{"encoder_arch": "mobilenet_v2", "model": "image VQ-VAE", "dataset": "made-up road signs on poles", "train_examples": 122500, "image_size": 32, "crop_scale_min": 0.8, "horizontal_flip": false, "translate": 0.12, "bottleneck": "vq", "downsampling_factor": 8, "encoder_norm": "batchnorm", "encoder_activation": "relu", "encoder_depths": [3, 4, 6, 3], "encoder_kernel_size": 3, "encoder_stem": "deep", "encoder_expansion": 3, "encoder_widths": [32, 64, 128, 256], "loss": "mse", "latent_channels": 16, "decoder_norm": "batchnorm", "decoder_activation": "silu", "decoder_widths": [32, 64, 128, 128], "decoder_blocks_per_level": 2, "decoder_block": "plain", "decoder_attention": false, "decoder_upsampling": "nearest_conv", "codebook_size": 512, "init": "kaiming_normal", "residual_init": "scaled_by_depth", "optimizer": "muon", "muon_scale": "match_rms_adamw", "learning_rate": 0.0051, "momentum": 0.95, "nesterov": true, "orthogonalizer": "newton_schulz_5", "adamw_lr_other_params": 0.0015, "max_grad_norm": 0.5, "max_steps": 3800, "batch_size": 256, "epochs": 7.9, "lr_schedule": "wsd", "decay_fraction": 0.4, "final_lr_fraction": 0, "warmup_steps": 190, "weight_decay": 0.4, "adamw_weight_decay_other_params": 0}
Rows from block 15 of the encoder, named by matrix and row number. Each number is 128 + 32 x the weight over its row's rms, rounded and kept within 0 to 255. All counts start at 0. Numbers have three digits each. After the name is the row's rms in percent of the matrix's.
# convs2: project pointwise conv (encoder.blocks.15.convs.2.weight, 256x768x1x1), inputs 256-383
convs2.129 096:147127073153123127134091060110162095113141099120199087147112136174165084168126126110095125136115081178126150162082197133099113146116152124178122103182111151157120125120185134130070169151126111123096155154093155101116157131145167132108097190130161114142106082120127132195140151092160091106078123094192111067137049182058041136153086110172169103090124125100141161140140139107155135123122
convs2.130 109:075194059162163154097150078198106132151135142132120114072130110157109135150104137157114095082127185163095100144145145191116073122137052080141088136124163118111126112190086065101157150111130157059117150090184120133143112105147184162137162109091141211134114134124130105091153077126174154164131116156119111158121122161110098157197117027116191179053140144088136165078124119132104128148106
convs2.131 094:183141114150114140123129135151157106111111096128130090071069128143146166084112106133198151119135173190124114154121120071139092156140136129104122109118107187149109129094118210090079153081122162156154145077130115152171104185121081145111103117114156119098121111152087110092113161151155037103098121163126130119102036164059124124066118120135128106119131161088167145152138047119105133102109
convs2.132 108:109096142107123087115165125142151116140177141123173081086125144100178170139085168160207141122086147117137112080156128124218148078099154153138166130138088142103135145111125125139097094125188106093127144160118112125158090120090145191144144116139163087083120108141100106180071098113141130114112104148142068079137154123103095089183081083148121155150136165132166115128175108143165132159090
convs2.133 098:164138121135134144103171146091141155128155177143110145136161077073175136126122170147105114140088070152149200162136108198073183145162189162124105125139132076160098107126126190161088127078123112221162142146113132065134164148091062076098125133152127084103114166140090115117147179149085097177167122116099096157108144166152184072105105128210138129206144149113111116107108149096169116104107
convs2.134 112:147116084110090155106138075142118094176157184139115175145128135113130086174146246122166142102133100160114069165115156094154184107104107122159103193072126116108169130108116087077153149129138074152135113098072100106126115113136111136096166065061190077159144169105151103132150038155100111132160101151159115094105193136107136146144099146075121134158118132128095180063122120127115132116092
convs2.135 088:124157137099081146131112099124129172099166167110161109122152117131104109162122092182117129129145114147204093125108138198122062140130154146127125181086114067040146156141139132124140121145148121128114126159142129113124185107084137091107163122149130134145179083114114152142157112147110204149148110081153157180085109155160120054113141122164119142112099128154159106105087188100103114192169
convs2.136 100:173082105169138059129106078067157117106073110186179063111128064144141139065120137135135119115065138129090112099159115129192135059134192105124093142110156111150112101188085097135121102112101171145095149180133138142169102119115091094167083093155080117134110147144134091078155099115149196107183143094121191139123175123090168074114130112112137104158076088096138130079129124144121138113152
convs2.137 094:098108130125154146175183142126098141085081149071136159194147151172109097140114175072114126101069105121155134110141122124133147132103187116143087121157102067172122088146116101142106143105172142145075140147125138068115146070098134083118151102129039151108101202146148158099129092129055174094128112112142075110137159124175096094199113118133130116137072148118137052110129141147117132109114
convs2.138 098:102102125122206108106144101149176104132120106146085184209134074138127109153110155061109200159128169162123064173122103138192153135120094132155112132127104120098173110107112117088125137072061118183171142123102131093117155108139148091160149146107116105129121126145140137156150207142114153115120142157118145166110097128120188117182153105120115158098131113138109111118116153071085095139113
convs2.139 104:161091148147108116132154149192132100186131126180081097139172190125153154137141092167167134153141140127155132075142157081081183132165162108138134112133089128123088062145143140166163099183188156122148156161068131091139117161138124136094155128077101092112133084138141129134115109068137071144117121177092161145120124118105160150144128174145158130170124123168178096104151084164087154181149
convs2.140 118:136113107109131112131144195093106121106107170133096086135165129053145097152067117160154137097158161136122135137137074091159111186115106140104152105138175097078163153137149080151186095127150130108133150157107125094142114146133128165084172043141152112122082116112132158162128122122088100091203166098154145121086134197147090171148132118144109112122103127164117148111128109099121141112071
convs2.141 108:131137075133163161104136103129137140107164162155125079139082151113133141186105180128093171025166118187115122141101114137150104080115151185101140071141151105126129141172139090136116178128113130133121105085079146125104110111160106155152167074126108137187124098127108088167134195082137197119082102144080140122083126131120192149176066202142144152157103113113039131153157148118120192114146
convs2.142 090:147136084146121110139184137140129130149155139144169109182116079134120125162134159069129152194093167136054190173153184100167125120141120151140160077133083109157090148111163165110126125124096169144096140075071181114138152155093112147088136104125100103174105128148123185071161165169079156125111131103078045158141089074123098140137136131119163160093079131135155139126101151159125134048074
convs2.143 113:112123125142111072157131152123068075125070136083142129217121135151121153097146131120128129167136131042150148101111113035110126104121105115102127140174091169133149125172079183115110106137108174158148116135062146102157153130117099140088152126109151092075132087102156097129124119132111161167099161094120158133081146155136120133116133123101107119103084144088144088176096159093102082037130
convs2.144 104:148142139137111095120146166043124168143136070143125102111094097200119112093101187145132078094157085098162148185158090070132168107136146126139149166151125121121075101150109138124134112149193150110072121185100140112115095143161151111108127090173183125129151110111141153127114097081058120078117114082148183063135144114174123077129117076117152124111129178097069085115111092126162069090066
convs2.145 096:164168124174149156119098088067147115130148141015124114171066099158147149170108181117102119112157154102133118174134105151177053107121094112148123098144125129123122101098116177138159121081140104137089141125149105104139134156134109105090127160106134151157098112115170116190097218126124136104098128108091088087140159116145159132100109069126137110168116121121148194129158111132136135096137
convs2.146 099:077170107144196108153135154171141072098066144111163161160105097098102143128139164141105113127129068128097169170195160124079138183123111157151124085125123160164107151122166071070065163115129113146184141107097113141208115148143106118124063109151147095161155109124152092132125106165135151192143109122176101130113129145078102144097162126140130132153102129100106091177107099106150131122101
convs2.147 097:126107149137089133151120042120085149120105170106111162117115127146103140099118152199171142161057122162147064108184143160144216199153167070134099121160110176139184163055154105177063104094124087077116099126134127199107128123106116139161119167172134139114101123175162081112167064099162066128135188116145093119132072201102166148152192140075125099165132155123190081128123117123123125102111
convs2.148 097:127164087098111109092088115125122116074079182172165115093079097208128135127112130126063118188115127135106089130171164150142104134120156141130130115101118162102142123095093097147116130139156102062086119095115132172096090174108114145132197067143138181163105091090111100094089126136134111066125135122110069104145154106071107107161145098102105156144094166103107233164135147150105114126102
convs2.149 105:198132100164086145087096159111142126127109148075165128164078136116145096152132130151103173073079127171137149167090137077091177116168105159134157080117159142133164166205188088126170185168108153115142141147168032131082107110161174177080185132097137130122152133148160092123121148203115159164083132107094181116165135125140115192112127138128135135096046085108083049127120138125109143076140
convs2.150 096:128066171134213151134141153137118132103112182110106134097077159073142122163115082152144105154132166158103228139130114178151106082131160173137119138166121108109147160187137112111198124159143191129100115092122196090131138135150133140134182114128191052128130130123165138047099131113170119131094134178137126095114116197176162160153134120123133170161168126159081076124153166091105143180157
convs2.151 113:135139146114099092175130103119149132101168212152101126069122137189141119083156133157098150129160087069116151123151198156123237218158173170127135121095131123141150160131106122132176129152128115101170134136051135122087156127136131103141136119096076105081173123144127128112129117110165056158086118172102123142098172139127154141112082121145113099102101100116095138129131154074110123123131
convs2.152 100:127080125155128141122162119087160126106124134119173148173054132117110119095164143118067135090164100155109133123109126133127106129154115184160102143118110089106127099121062146106157111153112077093179112147093175099144113178116124104149068103091065170053122134132096156120139105104121067105044119106124116166147126086107186115155077149132142143101070146125101078073106125103108135117187
convs2.153 098:148093123188142130126140189152158101100196119168102136205123163080094118121136119120125111117136109093147105166104159095095142065122071146129106125132160130164083173152162153146180122161099141163120106133141125131165122145107158074139193081145139136129106164094128125143124087136146145120077114150161125088134092103160107120146159151140114151119130164175114129127097101169140084103174
convs2.154 089:107141149152117137163175148104147139126130239146167140152123160156103131148154194124122147090122207071142082104105155142156096085209147164137151138155118118088117105087072145124128113122083124153100111120085177130108154134155099098164146160077132146124141093140100092107102101114139118164088129160092150111148118066124171156112113134112059181126152135096138155128127146078121137112083
convs2.155 103:133122171096102135143147099162144119123145132103169139162096087080143135105187103107104179131108152090098173129137117076060168073091172148157178158128111116159111139118116123150147119078183128130158104151103063127093125128162115120111133109086067137110147139181081180095102116108144044205186151138196119108118075137126140167155148154111152104143118125050151086120140138174091164106120
convs2.156 102:197239091156122092122152160148079122124077082080204057175145099162124103109121169121122140139123146140159106102147060154200099138145104093163147164109146115112054068117114127153162143143119130114138127093134115145114167117153140106098153146111079160108129119111135148119129158157125095107125108140090160192107067080078154128145151128143122139104024128139178088089096104112159125099120
convs2.157 099:099100140102126119098073180156115168139127216059087123143088131153113110098081112099110147160187216186072115073109087118118107133123195160207127136178147099160118106114138074114136100073114162126177114182106093134122118147132147094145143120062102145177128130105105126128169118123132124111133150098111109056159168119138103147080120132171057102153201098120134082180132099155122139129147
convs2.158 096:155092137153153103091147016151087129137119126147110109155113105130152149153148177195131044146153085166123147098088111081171140133113124184117157075150143106159096195216098191135103131136107143133171133112073125122156118103157138092075099142125108125080129181121108113098095146130187096125108168160124094107133138139099121071151149162162155093131131178155158139138127125159158170161166
convs2.159 095:160142178143149156141112156160129163133118075128104119074171096150104119120125091139105110142152118138187086061182110120139136103165090118107114077132140123125105140064140145141140166128102135101087125133104176111112122087149119111096125129156115123120137139136116116097129185093145146105096117144136130123087110077139146119082135163146161084143177077146090162106102112110115097145149
convs2.160 095:168129121068132195115090052142170116114151136082153093099096065142125099085140168096112180121124160174137151169121160112087169132137084128112082152105121153171135152063120172205106152143133122121094100194159131123126137112113162100148085112111117153167184162140105195174123135120096110095144091113114122144101151090115076114091104091136146156112120090054122154114125118164114156156116
convs2.161 086:151117168122115168205171112074120156142131154120114090079123083170153145124119121148109102186107190123150162170089101137127158130146207114101155128125201156048104179103126134120112118162230102159146120118123180122139190103129130126173135115138146127125127157120129140116182083124125130113106104112110059144177072148110130122159102102089181126129133109131168132108161122126059159163125
convs2.162 088:099100116109105075123096103112198137144148139126127088117150109159129151120106095225183160102108104151141078102107118134039185085070117178077141132141056126130090107112164132108102092151121112139105113092129162138130138140056090160137098145160166110147138135086134103141143150095092189139070143149147099066088143119152104160098140133047146146149113097128135114156206084154116146111142
convs2.163 093:086136165089147092112075166128093117130139129127098171121186128087126144118164082197122178132179108085161163117155118105136122174157118130140105111092111124119169181129118110143128077154133056114154125157113115107101115105129106124116088168082171100187087142141131119089209167079151114122209124168136098111188115148167108136114131123159132163147165062121149110081147095137098125181184
convs2.164 098:159053134119079093138168089145127197179156105085135105197111114112150119145099058140128165128158115099104091091212145176104181086141157100106155122125157089135165187172122082115146091075141124125111077096062101116128130172099110121174190146154156146112131143099152119105127208141124058118138104056131147094159123132144160174105123156100145138139085159083105158126126090167089127090149
convs2.165 111:118086134127153099154159175110135112073110128138118193113144099110151110134091049118065116069124111132160171078117120114142147104183083158175052204096163096114142064123126100070142141150138121152096144130076138152137130077157110085084072101100080130188135143171086136126118206101157193110103089101124123124157114157182128155124104161142093078174112109152204134153124098114099091085119
convs2.166 101:139133138173077089124141096104113174123235114090128189075114138084118097156126112133134112083145129106156117168173168096154164094133106158153218151103129166123088164148172187107120134176125176168119157065082166119140183095133139155156169126123148142144135092080155154129119061120113100101109121077135104175099095104166125144115142129122153166088134062157090124150110103102085088123174
convs2.167 107:108137179110094128106155165143154138149099150156107125150122165136079091090158165149162180134162183177142076124085105158080155141151110063157117222107199115126135131121142080150058148113100097086104111127075103132136093176109163108198112122116162118116134133132141124125088158080102113121112120121097085112135171088178171167165128133122098077123148133099154135110178125112183152034093
convs2.168 110:181205135138200178139088105102106092154170135159116147138120121142145133167097115239092107145056139110112143120134125167146119103114155212131167126116173136071136108085101099050097146175180113129137158111182072135086168122112112122122064129119132175205152198153139157132098111135157176092156132133092173110098135131111138139163086136145135112145165099178102089114134114179133076113116
convs2.169 091:087076120138149144176132097118159108145113154140124163128098096140145156119126139176148174143129149109082097087107104084116148187111109156114140074131174136117117172178094172081120109166123151090176134158133153144152123116108100135159151140094096193149145161135132129116102118134085056109122173154162137168108057083098140162118199102132115142102181146102105112160109117099169152164126
convs2.170 094:152187204097140132145154047119119111110129144115129132102076085134108166138137104135140143193114146124108128088136162075136161122156140125158103135123096139046151123142093139169082097052176096107115102126149117169124135164114158156100158080105153146104119103137140157036122154105160092074099163136135148119131122051100137145114140139124091127133089151065063135128147091101126124107111
convs2.171 087:196135111114084103154090149150153106154138084080139151148113015078133122147136195099133178180103093133127113181069168116130107174105048101166122159123126136162154093148132104118155179144135140122130107157103112134160128117095133105085084144115153106161152126138172128133104099095130091119143165125157098129112126103106097103111159107071135125153176177114103130171132103105116174051116
convs2.172 092:116196102084139106173156085148128127169106129126156130158165116115139100170128045174113141141141145098143076107135106159173098208163166136175132111122172097128166108081149062166155085116094070160174111166097080074150086118126113149080141086147134153105113097118159073139160064077197107161173143178117124132122053076128114101098137153170100166128114171059122140099137160122190115123101
convs2.173 101:146127107117103110098142150198176122151103118139185130086160110112130104142116206058125108144088129102102129116171129119157139150135101171151176185086125168146191112087122120148040056139102137095101095105184108182131064133128061097177124085137115151093143097120136114186172114169109123118080141087137110062092150170173129088127117121128103161131152116167173175108181123090088099134127
convs2.174 116:122151149131145125107036108132138145186147136128157115170135170102147133180131155118128113133124187107121146160122072129012119075141191202071124131129136170192093128126109131114229132121184173118159172112091111074080116146117165061085142150091191118121114138141178122127084138153097111094183160177180155117112150126102127130091137105114055100085161084157085066131153157135139164045141
convs2.175 098:082119076117081139114108201160120170121105143126161133085112117179082104117105151151108121082115168154067050103076216126190157213078144157138088122106139153135093108128168086135185160124121101086091120088089218138111136210158124134149076109167103098122173155134123089165125166112141090137093150113121100120096148111067068094176107115171092108167144117097160211109177117113117128081158
convs2.176 113:123125123130150087139145114093113108143170053193107120059113145138091142117128118147133139136096094122151117089114213145031138152098180128146110095119098104137111146126149123138145109114122093125105133118117170156119196173149163118117095104091119141109190170183124088138121116110113153142083126103076143182092166121098116050126092150126091155120168160150142154118149136126127125091116
convs2.177 099:115110124125159133114098120178066153134133182094069136131152186144120119125126185161194151109192139155085137122176134128118159110123125136156107086060095175130155123114114107115164131184144160108121131165157115100135121121149111147145102196100145155164109116112072134137139119147110208103119151159155108165172164164149136136107137097142156114119157145133188138136130123143093123145078
convs2.178 099:106109120147144111092111094157084125111153097094125115125082155187102153156094147090176152097162196120149091152141106082163107162166187133133165061119070117080181156153146142147146138192154095148168082095161098108175081119115159110102118180130124040119156158089078133107128130155128146150130121154105082123167137109157117167142143116138159089101133193094143091206109069094064152056095
convs2.179 099:147068106100206060118150103104096111101116168160082151165098131110132144101139123121107151078132155111158129139155143151161105153108170117124127193124170165111106150193065181148148123070100152135134155138089127121089111153121081078182129165103162136137184163109113166157135105104085127131200142181141177163121117140130175153104110089127120110171187181136098134125167143075110142139111
convs2.180 096:104100115130159092109126062169147147160188102151135117130101132175089176082089149120142118061172125071110131152120121055118079073169060152102099069176066155115152133150115121148117159137114108152143137098141121134129123184101123116082114092121179108081192115135102060159162154173129128169095129134142082085157154113142150152143138175141117094135120126146121153078120096135116147138163
convs2.181 106:175136148152159168131089140207171082167147167086120141139138087090113146168067119105092147136179114147183097123142118168105134137175128175164152157079136089130174135100171100117145167091140162123153133127091125129159129169145155094181139107152141163155083140107159140133114143129118169130076141161139135092121189076215139123097134153145052134137137112107116128119097149095113076133137
convs2.182 093:146136172124119161156092218135140112148069108164070151176151178190099126179127121133050097171126148133126154133086190142158202180165135085126115101120111142118130138140092158108127133167132121167161144137149142147131171134137125113105104136093082148208175106088110137129098199105127228094116150135051113139084084108099134158201102124141099175134108108093169130144094100119121108156125
convs2.183 099:132060217156144141127135104083132116113085065098125155132167084087150124107161125105124178139073075086086083118162149106138196200112167138113091131137115120171163156100126087127169120180132104155135064142133160113135069137134168135101140142131195140130155128181099140160108106160118098182184178134167147088149150134089129109135108139108139092138186152033146138159040163074104117203122
convs2.184 097:166114157117126095156183154099138107117164149142104124130166115080102149099139151177098171129167107158093131081151167168105119122125110181136148148101116104143148150111110140157140115032131168138177151131070076112161152152138137129198204223106098220189129110119148158096139124154078116150137120131137123147114125146168178166146126098087140122105175122194121147182208091122128107161130
convs2.185 098:075126137053058081094095165076158119149141108079143173102169111134133154025145099106104121085102150083153122079146102173070144141136142139159080153114169147143150112167091105122063107135148094108073093108108180098104106145131114178100076142117124153116151172121126068118137097138105096103124119138189136158155166156091138106167119084089080141135113122163068116092089186034109129150175
convs2.186 101:118156182167112120128144093138135114149089150153183104145104097156153097143085146030130107158178159091140104111125151100119156107131075079122101141115149092110118144099180177202156078102155115138151122158133133121119136117119161137119148096111127171097142114166077169118118156148109185055143137096115148110124196137186135133142182136109137150113111081147212105159117151138084151142162
convs2.187 097:133149101104128118147148114103159151174099165109160142146199144128140116132108083101112076124150089083129183163147111116114086125196078151126111121129148128055139128108145119151154108111135121080113119191106065115103099155106133146146137126115170145144152159128118147145101134142111094139129089143148115147111138184105171059162142101107159090153126107134133086125101108165164141171104
convs2.188 106:109170100128155133075087039057133114118141089160176109167089134155081154134124142126126144158146139157089069176132040154195055043146090119119152120121170185118106141106144122162130102149130147131134158099095139118167055126165153085109145112145065100167085120138172119183123141161120079163110137156103203181111067067110153143150163177152115170133124114210144129127126109104118132146118
convs2.189 105:126165114152122133107129137164123106130125133157141126093141151152162173088121158120135122064140132166105162113146147171173187086162180145183120094099108173173171135060112118136118120061094123143153103107179084149171163130135208122176095118086093088087142090099127129186130116108151123140071107166115115104148165152200081153138174144153150086145130107171131136146088096210203094126180
convs2.190 097:155119128167084118120135174164165151132099177079118146063130162046161128151170060140145125168168126136176163110137082110067231203144138110144130163116132146138117159168088132136121116155179170096098153133130112092147091117102120100192122197142129085139137138143107139089126110118099152080110194165130124150128102060182148100102153079108138150058135086154141125107134113141160143093160
convs2.191 106:138118115174143145179143165140179186171147143113102088048141091167127112075160145134097155138112154117179143169156148151094097127155176147104130104096120134171117105150068140183099178103175160094068071170118168075126152155137139068128120184114055157117116153178144093129162090126074153204145152114152102092146120106064115134113118087114119106153094105116113147102122122143123147092095
convs2.192 102:090215127135100129083122135069121172117133056109151148174157074147095127135136087128117100082095038117085180190140117158120176109117039127137040106098087159106109166131130133135128112121135104204200097087169081150110106122091145104095151212149188114140154144097083098168123164179141100123115165096113157181135118170084142094121127112137123116125101092140140174077132131103134090151110
convs2.193 111:141141094139089129118101121141141094119100205110151132147094077155160125110142124099098109116135080104101098131147152130145105167137082079193140113109173163113139110125191144112119152065083134137132081119126175112184129143135146116108100129150143117120132157144176151083058072059146209145079170088141120145182166124162147144080142144107112126084184132095136168124148104127119157081155
convs2.194 091:107068091098151112123143233152110101169106084112112130144086068131089115066137116083147126134107132114157135084085101179108122152118046118107126108131127171138109102152107127129163109110151129103087142120103146110143133114170141123116082085067178162102134106113119130136113147063153092153082116070135109092101174220118122156104110127135181157059146146114117152157109200181158107193047
convs2.195 100:072201131110157131132165125120155154140142144120110110198156118073152120123129133123139168103123210132141158162133129130097122136147136162134100120162140109126150175064087105149109137122136112124082110169121100148127078148139130115151096184089098163127119139098150146105089149079117205143104163153112100102137224184093129144157149121129140094146153061099078126165127089097124168146095
convs2.196 111:120125114112152112045144053117095138119124113156161116103136111142117128166108085119065118108134155112159091107181180131132129121066184147118133109140111081166130149151135191135151143151091160148143124172076129105138149125119184204114159215113171137132157091092091133131103147136191132155111107116177154074186079151140128080124158129093161107143108177169138171138097092123117121139122
convs2.197 097:156138113137164160140170103099134163103163112198140092135207160128113162133090150187117146067085116143132064152130137110100104105137148144092103123136113112137142119100226179110214145130086093163156135117149124141138128156115155145174132114122161097093197196089119166084132120203102214053131141146137062096120170154165094083159119088172159151120141155178144212144160150142083110101094
convs2.198 093:164142095116112107125078109146097109160130193097107180129181156133128153169153140106127172117150096097152089109149137107136111155177153110094101143155165109106122135119175127099068137148101109103143144112118117114116136148111185209115143175138095111159125176122163153178191124175162115164150124151145068116112137124135125064124124104161135110143156182110134140108118109087131177226151
convs2.199 094:118141090140080114120156168153172159105122120149166131155145146143098152193172136151147156149109104130131161159079169079132151160129182091133154139107156083190121088099121090143122102102161162154141102141105114162147186129154142156178163145124162031119147131128118142144148072130097159194184132129134180115088072095169136083134117124103123146091090113201139116133141146133159164139083
convs2.200 099:114129109123126161129180097088113071168141060084111062174140120084104116094104085123136150099103160150116142109129118147121223087143111099068101127079097147119129053112104178104208162104170160107215142126105067116121139133129120147117147118122145068136143163151130125088174075067038065133143108114100115174133137127109179106115139058129116108127158085117096111115122098065155114134091
convs2.201 092:072129158123113175095089129165072085117120155110124144118102134145161111113127109150144090128154170152181143152127117129100181200122176050121142103148091134150090137115131123227172124166105140110163187118163131149110157130105168157181142195109083110100075101135125147115111136127183076088134100146182209075119101158124140172124107110107142116156149150112135165178144126154122124115141
convs2.202 124:119176156163113137076184115147085156117141144101074156116126123162110143157161156042127149163149175163061095146137128167117169113135111116154163195085160189089082144116079166107089185090102144132152115109130143090142150186134126082093102184152117138117147112130214155141159110086112119107165124080101135141177188191172058147142091109172142107135106103147108130124128122138137146128136
convs2.203 110:068144125147140119100160094100146157095113084130163166133122176166144106156142131128145069126119117112084118163076141156102087143091207067155137117164127148165114181154098147132143126105075118137067142121181121139154111133121130091119120157103159033118123131094150144120117144144140131172063149110127096159117093142143118157108105109088107114148195097101144116120096122133154125083083
convs2.204 110:104116119118134132114136107164103142111093108150145072091128170088163133162187144144065080070092118135101150179137110104130185188127206126136139046143120138128147119114106153142184109186196200147145124138147124200103119122154203111089098135071069148117153150146105130141137215147151169151084162082093079161119100113166113096119121112163129133094216127138165125123130172107146130139174
convs2.205 096:187152072100130214120106080183146118141200120157153093149134149100135103107158201144121107099145194130146114151141161138165008137142092051085188157151147093131082121119115165170064141059187177158112149124169077159162129155119119070134129111139147099073171162129146166086097151175107107102169132179159106154105051151156053132186121118182139148121060144151156087126152158159128135081153
convs2.206 096:165170111156126161163115044125126096096118118086101096150125163074140094077123150153144111076127158133163090126141059130169117138142092142096052087145118138128132079122085121166065156119103114088198148149110153089108156127123132144080130065131151116142108148116149150133180100170133117157135151108134136107079073164083172068069076057088128123149116144141117109138102152123103150139176
convs2.207 102:186069160172084135144108123070132170117105122105195139083143193162136142141137121145124083135134113124131147067101090117134153118124174087142079135102102113134145114061144134139145131171151093121077140119147169139123169070111138147148090165138139114122135167160120073148108103105103047146178064066089143117075040078109125081103168053089146124165148160114147138114104130181153122086136
convs2.208 099:128147122122188099128113041063110108125104151093153081221154120219117163103130164165099171151097133079165112113120138127137112136094157112107119126099143115132175138117142115145110148140172100152145139146155126124146102133156090078136180175106096138122102138155125146186138140171151139190103124128060140158119126166077063130189181121118108165112149104084179062138134112161160166135121
convs2.209 091:159146101101125128104004174120152033132098188150136114112180067148122155136124126100139124138123099124074134098131172139105151129147215113104109076134141114175138163123148151165124132147114116158123127140082181069119071141122129073086105104144170112130138104153150132148161167135183125094162071152202132119134129093118144148156099124155159143122162151141108112119117177147110139160148
convs2.210 104:093155108125121120122089172156103161157130151157154154176180108117094144091148152153113145104140154136116078151179144126121088169163143149232169074125119108078157165136129109105118171141129181128121129117081104152158132130101146088034164141160184106150169119130123184094120131170097127121144165125131121101173100069162183158144137113137157101143162183123173065099095110135147138153089
convs2.211 101:118134123129149133116155075154112133113110164119110135065157156066125119154109152185137148168121119105142188182129099130111114128152050116100156127128160121110097199180152142111112118144192088184166089113089121160110116150169129124107105109115098137145159091146135164115125113119096101148162136181119133115152106097080100125083116160130136146135125110130160161121091130107184121164115
convs2.212 098:107169167140103089111127063122114114140126115136193109142166121170099114167155116150184055132163099119175100071154190063087183103146158142121122164119133157179119123108205140166180108144143156152186139141113171094122192124160094141087131134099124140138099127102174164162181170114129071140159135137148136109109139127113180098086156098126145104162162152108050131124150179125148082140063
convs2.213 094:071136101109114107147087101115091151126150154136167065097134114137119091173144180147181085157090117122146172137099101181127073121146183138082197152143144085146129157148092091087146137144125078145126152133144146114091147149123165149130099143145140114176168122149121200134157120095151190146167126163063098132081158158168103121122115108139154131173169082130111129141148165147137086076128
convs2.214 090:125113119141159169107142166111093188089159138148126098112158087141121102125117205165180102114199128122139142083107074135109109147083128099146168150091093105144129125164121111140169134143071128094128147154167128164166088133105143202152142099114136118119143149159161086117139087111147147144167086080209132142138116136124140119149174110113107158147077104117117133128153170110122107058202
convs2.215 091:112109105104119157132096207137126078116099153141066075126109157174111125155122162146022106102142172161089135176099115140181136109142058128143120099134127122150178138177200113062112123111168136082147131092101121136116088140145142096131107093135070147119068147088123134048141104153122156181096158158143129147143116132082125108132161101126130134111098199182105104138100113154108129192042
convs2.216 085:114096146113120129133134214161128102143163198120162107129167150122122149126186117146125145148090129099104105168128154144083087180108183091129140137094167118070136116184141111154160078148134142146140171105122115149132166153165153117176175105095151133113110140155133088139118089195126100132101151135100126167159117102147198139109124110121079100104155063128163114193189134126108124130098
convs2.217 113:142119202155109110104120131121166110142131132145136129141103139149106118130142107140098157150139126210181120096110114178180132127129072125179184126156092152161169150127103080125081133101124146119122130126098077164180107195116173105095124133102128147122116112179128111147117157186085141145065076168127083110106168046140170165112070132099094162089092117149089070138164176097109154175165
convs2.218 095:137136102106151162136120090062155148127098165171114167141121106088142128133154058091113138095134228130108106130142184129042242071124123102115099145107128099149131120175171179143146125112050156142211120097132134108115092124111114149096148068123147146186122165127152139147125137113125090147140161098095113129116175156206164078144170115159097053188131133075119158138185146152031070098090
convs2.219 102:173101168128115101106123232138141118149154178068155155085090164095140166123133162102136075172080131206188122183131147130110155063137191148149158074048113142113131105152077142183103065168136098118122162190165156130107145140149116179159111146104098108170118119097121136117147106096110165176154108086135120099130177206124121136141175150189169112113130160138091074166141164082128111165114
convs2.220 107:057108131115101127075125076179104152110169079161156138150133116142095121122147175149103162127124135123162141168080125160193065124133145166142174150143083133124150135084100143148155135151085161146105138128152114129096136177099103149153170151113184176097107124112129081163155242205100153182092091123093158088072225125156152125109124207132121142134149217122139130116103138135162165142152
convs2.221 106:151206189132128144140138161078166140115100126172072132112115096118111119090105142145176128100097123131115080132118145192117135162179140085113166148083113067110016060132123078090132131184157148138133173125161075125183113144133110118149089064167119144145133123181141135061101097104127078131149137148109130105127148115075179047134120120116072106104137128196141115106068130090165103150132
convs2.222 096:171092117139109049069123176168112111165146102112111173140142168141172200103142106117107164147165104131148167100133151144071100151140175224125146149096109117129129135127167128134067187111131088114151112095084105132175148165136142151086115154093136216132094088074155101126128126116139169092108156145126132213110110136169204135089122136109111073198136104195149091166093079109151116140095
convs2.223 090:096153107105139181134142129096126114046145140112081131205110141102135111194084105135112151128143120109112120143162124123130117107193142182107157157091140197101128145102210134155154138146098132113137154175133076055092078157147092101140182122108179185157176091144153144169094144168130099160159139110106125157107089087131184163115135098159132131134090168103095162135135162148095140152091
convs2.224 102:110039170093122164105162088115099134089115186161121125100181190115117137143102121135142135146134133143126138082104113089107140140153108159159125153132138159088077142091122137139090099140122160174069129132170156134161132104071138123130095093076094119135128132147143118148141103128131133113120125091146122057134120120136142094161086115149160128156099108181119163136120130154138103219144
convs2.225 092:112155172146117179134061118206139139138098138096145151153109123161151163179134125190104131156130098147115206146038133120122166212161102089162113095144091129169120121154121155169083089148130172133150169126128146169123123061135150185089125097177101105127141120152119121179121153140125095118061142124112111148139135118135131152105194189153157141126150086153085103169144133103134178116108
convs2.226 100:202096138142083116151084122100123158216049159116078114119141132156154115152154126112179111077137102162131140139138132156085141134096114069150154146139118156177106117090108129150109121196115115095109092137174113109155149146074097134140086126119099127141101094141142118177113115164110098187132122112175196093068121105093105134116049173096152163187196172108099094135186112152109124183126
convs2.227 108:142130160095140149164131205143083057114132124107161167125158123177132097154126127152102136157156135109136159127109162167132147142143127174169144077170147130187150160152088146125123126121131118157145155126127089071102177111127144107169135118105139116108109110107122193087096108122085104150054143160124134106132163118164099128122104129129092093136096067023113090162154094151126142114115
convs2.228 095:138103121165125121175105151164113077171055075140129136124143126106133163118131115081153125162081159156137125141105045160164183156174122128195125138146182153132098105115099084119125090107114087144128094147084177134190145118110110130119087047142161097093094130166149122104119088117130198117117155108076163095112097207112187165179082165085159106179096156144108131103152127131097111100137
convs2.229 108:103162191115120110143086108111096153113094121143090068057120128052114136163138149142111087147139108122127182072094118137153126103128180141154140092118071122119176095090151134145156074163128167123064114146147103120081181067153138085147087094095169172154141169157107133140185181128150128100067149100193122062100117148141096132137104118146138165163140171080135154065081093077171117129156